{
  "stem": "deep",
  "adamw_lr_other_params": 0.0021,
  "epochs": 4.5
}
Rows from block 9 of a small CTC image transcriber, named by matrix and row number. Rows with one number belong to one channel. Each number is 500 + 25 x the weight over its row's rms, rounded and kept within 0 to 999. All counts start at 0. Numbers have three digits each.
Before each channel's rows are labels from the 100 images, of 14976, where the channel reaches its highest value: "responds to" is what is common among them. Only what is clearly more common there than usual is listed. The data: short English words printed on busy colour backdrops. In brackets: how many of the 100, against the usual share in percent.
# convs1: first pointwise conv (model.blocks.9.convs.1.weight, 512x256x1x1), inputs 0-85
# convs3: second pointwise conv (model.blocks.9.convs.3.weight, 512x512x1x1, transposed), outputs 0-73

responds to: the letter o (96 vs 33.2)
convs1.509:512502478512475511530501482509516466488500511478540468506505512464508491502540449505526488504531518536497473538527528504538526487495488518476486497498513529464495451516535492514461537519502529509475540540512457526502505476476453512472483547473507445500461465
convs3.509:519461537526505515510525490489502504495504476502440465490521514505505497494495503515492541508490487510494524507477491485482485508499479502463530477521532531476442533475500513516508561532480522514519539498509502489487498459

responds to: the letter a (75 vs 35.7)
convs1.13:552503503508484453524426473496499463503484535486467505464477523524501486483452502501521518520531476535497522466476490480492502491515507518514521506497468456516557459529490535493514406523515518535581488507512530456474525490519519526530535501488513500486493521
convs3.13:489472502495506476484518554492480458513447535487511476547496487457474487542539539496496473527475518526537524535550503517504496496468509492466500507449522485495485560514570486529514497504517516499485495514532479501523536496

responds to: the letter r (100 vs 22.6); capitals (79 vs 33.6)
convs1.424:477537475469475525511509552533494510507508498502501503530541507493510491503533506503544455492539509436495524526499483476531503499514482522507509492517483482502455486446503508500511512499479512473513478495467485467524490530481484517483511502458495537504491545
convs3.424:487451518491483464482465509507498527484495521516472513522470480465515548533494462464490470549508466500500473555501517495494476520521480491498478486491490476467493575511523495493488478488500521476493496507460497505506588485

responds to: the letter a (68 vs 35.7); capitals (60 vs 33.6); the letter i (54 vs 22.7); the letter c (45 vs 12.5)
convs1.179:511480482526509537510476538512508523546515529532488558496502556494521512481495534494467473526465522532495456529523503518508498517482483477537462497538482503474475461525480434514492482529523501518516520486502526505489545496505479570481507498486527532480476511
convs3.179:522516558534517500533484486480473520487478473538496488500480532529505523486471459506508488567515482521513513455512541487510528485512520501499480545488484517520497500519470499492484507520485496491508528518537469497524456472

responds to: the letter r (55 vs 22.6); the letter u (53 vs 9.1); the letter m (36 vs 9.8)
convs1.176:554519521484502554514500496460473488495502489502489500498499542463547522491501475497472487493473521441488486488500509517502527492487500500465484580511508524515531513477536482484487486461463529510490525499478478519474532489503441520473506484493514489493467495
convs3.176:519544501499529522525513531469510503519504542518485496547499486494500467519510484503534504487507465529517437474489529488495507484493489478529499470511504460502541464482487537511522516506511519519457505491517490510469520505

responds to: the letter l (88 vs 22.8); capitals (83 vs 33.6); the letter b (27 vs 10.8)
convs1.251:537479546455448500467490519481513485531534485522500480451436531528530539508509521512451491453535508489475502518481505425499548487496514485499488494530508472514507477513472494551492491519521508461512464471463522490454489525495490477534475496472529514503513493
convs3.251:508489505506545505479448498518503514502469481553500483537494534469482513477486546518556449498506498532505529468490500490510523523532498522519502496496475539428506461489486487503518484462523500522499496495501460515543491501

responds to: the letter l (89 vs 22.8); the letter p (33 vs 12.8); the letter u (32 vs 9.1)
convs1.109:528542495499477502532511505487520482466544503501506491489479480483506490475485446523496533497532456462517471533543482463520522539462504497532492534511490487523530472501484487507541525490532502496469483527506512527488455539464523461510541501570503518519548479
convs3.109:521493506534545536532501490517504471468487502451518514518519451461512528466513497500529508503504492482573509534513472539506500461470486486516493483499524450487533500476503516502503477495443540524502506490518484455500513523

responds to: the letter a (78 vs 35.7); capitals (72 vs 33.6)
convs1.428:505477540495467490458486500552489467483529504491508480436478506513516502524462503499503498513531452479516471490514516491522528482485463530488511539505504499501497531483485445486498528456530527548544454527500461485500502521503509502519493513486492487507481485
convs3.428:519492451530512495442495554501506472540515467523501508488504504512490486490466488479487490480477510534485474453498456480506527549466432496497492470532549463492513493507536506535503463455521518496453501467460511485481459486

responds to: the letter r (72 vs 22.6); the letter t (47 vs 22.9)
convs1.110:504501473509506493544483497444488536469552520503512479483462458496528523512478499493487494496483451499525495514534508488482530525523498482492490456506532465485490470493496470474479496496493498524512456526492497504523545459497452492484484516512509479477517511
convs3.110:524490528510536601539516494500496466533495456484501506511490489465517475496518547482525511455504505526511495448517476498488508471513425552504513458518509502475485537520500515541523499460509512472488513522490474476457506464

responds to: the letter u (75 vs 9.1); the letter m (36 vs 9.8); the letter p (36 vs 12.8)
convs1.39:539491480472492462512501456493504531481522517522493454501526525470517517510488484489495528522495533495519471526526522509546518508462474491493477558519486492497491497520533508458489488486509509492530495502476479527502494505489500489527544517457482547549480482
convs3.39:507486521501484503488500500515481488521510498523501444529498508553521511521472471499503529477489485509535504487479510485489522476500461487523492481491498469524500504483496508488546494475527559516509484538501543526491498517

responds to: the letter a (84 vs 35.7)
convs1.440:528473512518470490490461501521502508494530517516493429459482485511504500549507528530472493455508535415483501524511511480508553480459520513544531512476530505532452512448518523494491507502494505507508517502508488470464507533503487503539482491530510535497509499
convs3.440:518475490515433515503495510552492474503494490497535519527508493500487509470535489463504515496505471496497472499505501487520513502511511499492519482510550473481421508526495533545472439496468501488544554472499493492493516505

responds to: the letter r (63 vs 22.6); the letter h (41 vs 12.5)
convs1.303:500500525506486550526539518504513504476504503516508482582515481539475505522537510511511484526505467511533497501496479461498467499531512522476511462515524541467449462494497494524487493521504524504522538463525457525477488495498500516500459478475491489507487522
convs3.303:517484480532497488491511462504473482492493517483495481494466511508547501551493491501499510498507499462477500446512482485508509474495505501508477471529524527502495498474538510514451497498518474474468504532497485517506487510

responds to: the letter i (99 vs 22.7)
convs1.376:528534486488475506489490518539465545475531458477501482508527472550460533473499477521512518508496512481482519519485462481478522481496500490520486560463508432468473518531544485479478532492544470513491475479486520512501536511504521471495510513487514501490531512
convs3.376:580495520481511481485491491493496444507538494498512464513500476499516519509507496483511469511466525488552519491479496448465500499476493504481510509443501553500423481494483513509520514553507469577510500473502497526466499545

responds to: the letter i (49 vs 22.7); the letter t (49 vs 22.9); the letter h (48 vs 12.5); the letter g (47 vs 10.3)
convs1.456:532516522502520491472493525467490494529553499564505517490502512487442479526472495507511482476508455521465490488509522488467486454464483523493493490533531532461512509494468505497478495500523562500472493455533475519482520499466502546495505493467497504513529533
convs3.456:543497502490495508540511525504505525504558504535501450479474509534487510513499497528514521543489531498501483484502493493487488496495504500489486489515528485505530500513482470455483486482500499527459504476474525522503524468

responds to: the letter l (58 vs 22.8); the letter f (57 vs 8.4)
convs1.358:555529481466504505546484503511514508537503516473498511500507518484506503487511492526525506497499527463498480509503520500496471493495493546515482496448504469506493434512488466425457504470534511547504521519526488524482491508474475509477474535478538519494508501
convs3.358:500472536519492522527527523523495507499519542487470510509497473522519494481482489473516475461485484496487508518515544475493524526486453461480480486481501492498477475472511481514499515535531499503496499529521525506480481533

responds to: the letter u (59 vs 9.1)
convs1.6:499511517475515476480466533482468500472462498518547545484518464563512501466490511521473479511513536509494499479512490492506551491476526511505540442523469481486501543513529496496524515502496497496474474477458522547544567458492539506474503525525485493485468484
convs3.6:516527463513487520514490513456477544514477489451542525517502520512482529511448469506510518485524488495488504492493460507502499534510504475516566530471460463510529497503481517514510482490532541518485490462498503486480515529

responds to: the letter a (80 vs 35.7); capitals (61 vs 33.6); the letter s (38 vs 16.9); the letter m (25 vs 9.8)
convs1.137:533510479515494558519496484507509523493506469491522472564536500494520526556496527521484534434535432512519533490496516531501476469496511527511505473498489521508496517477492520515500509521474548501504494503532451480476484489479481479502502543455523480521506509
convs3.137:508440514511482495505500541520503485554549518498464503499515538499501515503502487437467448479489484497493460489501470514519506519478467506517520472510526488502501518499498505537497529537497491502504485494516444520488459499

responds to: the letter l (55 vs 22.8); the letter y (28 vs 6.1)
convs1.408:449506490511489509465498505482532504525473507528479446494502481533472503490475483496500475509499486483514520501530468482455518463497515511524475498529484520521504531526496547460531470515541479500481494521446505501496526471501499481533498525493486494507505452
convs3.408:486519494466517502464509493486503481533494497442485505531514504535483463419508546531524519495530476507509503511487483564479485523499528518523504457537478467501499476492475473496463486489506533489490435502495513495503475473

responds to: the letter s (99 vs 16.9)
convs1.492:470488520488483503506442516459449473477511476514485519526531493491508496519492531441520548514529450530494546516488569539522507500479480504509524491476495535492455483540516514526527517534529504497501528543570487521525506536511482472500518499504506495439489569
convs3.492:477483532475509469519513456505503529467477503454516469493485503521566493504463460505500532503486498543514509540495505490511487514447500487483518502481547521509480456514531505489490521492523494500506527512494507483525507452

responds to: the letter e (71 vs 35.8); the letter u (46 vs 9.1)
convs1.154:443506513484517536508455499490467478498495518500469517482583530517487495488514512510495486502486469492529534476545463491502474509471494518494503478508512521514514462525465475458506496480475493482484513533505478499542507490578466481520478510505507486515527502
convs3.154:509520521461535454515504527537473455509510514511469494520525496529503505496489499502516528505506492476470514512500549543496503460494518506503489516478489507526479453477485494501506524502520482508494476479507510520518517474

responds to: the letter a (96 vs 35.7); small letters (63 vs 33.2); the letter c (34 vs 12.5)
convs1.229:487523537458483492493485488473491507478518514480491500515476487514472487541504476476519511474506471528488502521477537520529530484481535451462492480497505531492535528504526517489527513486479503490499539521496511503498561536519525495488516479466510495461496533
convs3.229:501509532548494481535549469495498498474500441529538468520515490492513547515492500472475512494512473519514498525474533486510490531492510505486463488500463503481489482455527492497522492485499521514515521494506538488521517526

responds to: the letter s (86 vs 16.9); the letter t (50 vs 22.9); word: list (25 vs 0.5)
convs1.311:483487516517464509512481488453473452501483464487503488542511519469478483486495474532483551472523532503478511485506448509475473456479464497488495515504511455487506504536513532514522493450503507533524480473539535474508550496549493517506500519490467501520526485
convs3.311:498478508507507515472480548501474526469501499478496497503519480460507530539522470508506484482495503496488500489517519527501500489490517509497505514471505465501514493507525499484462495513497493513504514482506521490488509505

responds to: the letter a (80 vs 35.7); capitals (76 vs 33.6); the letter g (27 vs 10.3)
convs1.454:533517502490482515490490503473501474490497502527498482494499482497496499521484507478505511459486528411529493488494503507507520497480453529484473509539499506516506503505484484430492501490531483471495536475468513510478496553501513520479507536508493492483487460
convs3.454:496523485515548483498521480487541537480511521491547546527536540490497527550496508503516534459521531513524508534494539492487498498454456495494499509522515539532503462497524556549559543500533497487488517518490496477491491514

responds to: the letter l (54 vs 22.8); the letter f (32 vs 8.4)
convs1.160:563413500515485509470489489520497524454507519500502507559486467557463483493481500463501487514495550542498510502528527497489516482501500518536471479474515531523540542496536513505497490542458499505518468506473469500520476520465503524499495501494542508502497521
convs3.160:527542515513547487504496513503452455492529535504525501468538474499455503521483490517555486537496451532537507514500518481496504473453475500513511493501518501516530478504495475491512494491511523524494457493508519454572467493

responds to: the letter r (82 vs 22.6); the letter h (29 vs 12.5)
convs1.1:539483506430488448532482496481452466498503498497464514512468482467468488485514541500481517519494520485522493480481478522508517505460510484456543517495503449499526516523525510521441506491524511511498521539502511479520536488485486474520476522476526497462512525
convs3.1:502483528499502485486507489545478430518513491510514482510460533492537528507512520479544463501495487511493482537517484508485510478512457482465483534497470481474505485512492539489480525472490512499444538519471500492502549495

responds to: the letter o (69 vs 33.2); the letter w (59 vs 9.1); the letter v (36 vs 3.3)
convs1.202:482487483474599503482499488495499483469504515490526536496501505546493532500472498525483470512537485505501506469480496521531490461500515515488484459536483468506553518508512480483525492461519518506476502478523502536544574491450483481519514488509497504498531506
convs3.202:492479539498548510468490498535493468470493486496490465489506501474477532466538483480506517473457460514475516509510457504521473486526482509499512530466495481496462540499463500537518500494463485471507505519490510546502499483

responds to: the letter e (67 vs 35.8); the letter v (43 vs 3.3); the letter w (39 vs 9.1)
convs1.331:510508552500524523494502480544516494495495525496511465499508480487497505486490521498511506462512552507542506483478558477522472456491557500509495515497497484512482539535477505458469502532536494495525504530489466520501515484566472492488502535510517491556460476
convs3.331:505528487544492508515479478499546489516485540481497497493526534474461471488535459470515552436526486507520474500464486468500467465490523517528510492522523505540513490499519511459471495520487535548490527508482472546556516485

responds to: the letter u (86 vs 9.1); the letter s (46 vs 16.9)
convs1.159:527520455538516496487481525538503495498510523484466486509546502489523542497499469497478520506535471547480463472529493508498455510491505492529501492502487536469490509497496505495499494512538501496494489454488452537506579550524536522482483465477503507541513518
convs3.159:510498480508451512509508494466512530514457455511479526498486448522491530492483494501503536499541520475480479577504536468489494497534514515516466504514506506453488504538547510512480495493474473477530531526512509493471531530

responds to: the letter e (60 vs 35.8)
convs1.38:473513500468501475501516525539503452482496553482478501492467527495516498543528508478499522508520499523494462492524480446505473540486455469537495522509489494491477460513465436548478488498515514468452475516477489514469544493487447469459484514492451495541461513
convs3.38:533472496514530499509499460475532504484464530472522538528474511546507509523499500473511515502517532484519506497511518520474515462516453515530482517507502509500440484523520509539514494494507547504477519480472535500488485517

responds to: the letter s (85 vs 16.9)
convs1.460:486492490510529509472544471508503515552467550499491497515495495509482502528494524520492485443495511496520526484468513557530463517482499485506522496519488472534426492544530514490522478515535511522507509502517510509501479484490477497492475543513537532531509471
convs3.460:521583504531523505513526500487444580514514516512513497522496502472455531495508497547483473533524466496531518483531518527525524467509503522526531487485504512544508520503499503461500513539490502481469497494572496491480497521

responds to: the letter s (78 vs 16.9); the letter u (41 vs 9.1); the letter h (35 vs 12.5)
convs1.173:513499511561486519496485483496517485506529505515513480519492523532475517548495456503428510518505500533493513479492502455487498531474520483523472501489492458488524464538556542455478498491532490514516482507483522518495491474508447525479475526470496515472526478
convs3.173:540545541510517494456488526502506505529515510516491497501481474484472509528480479462490531458508517526463466530477527529497443484508514477563488499510516510481499489477512494491513518520461486457535497509477491470493501518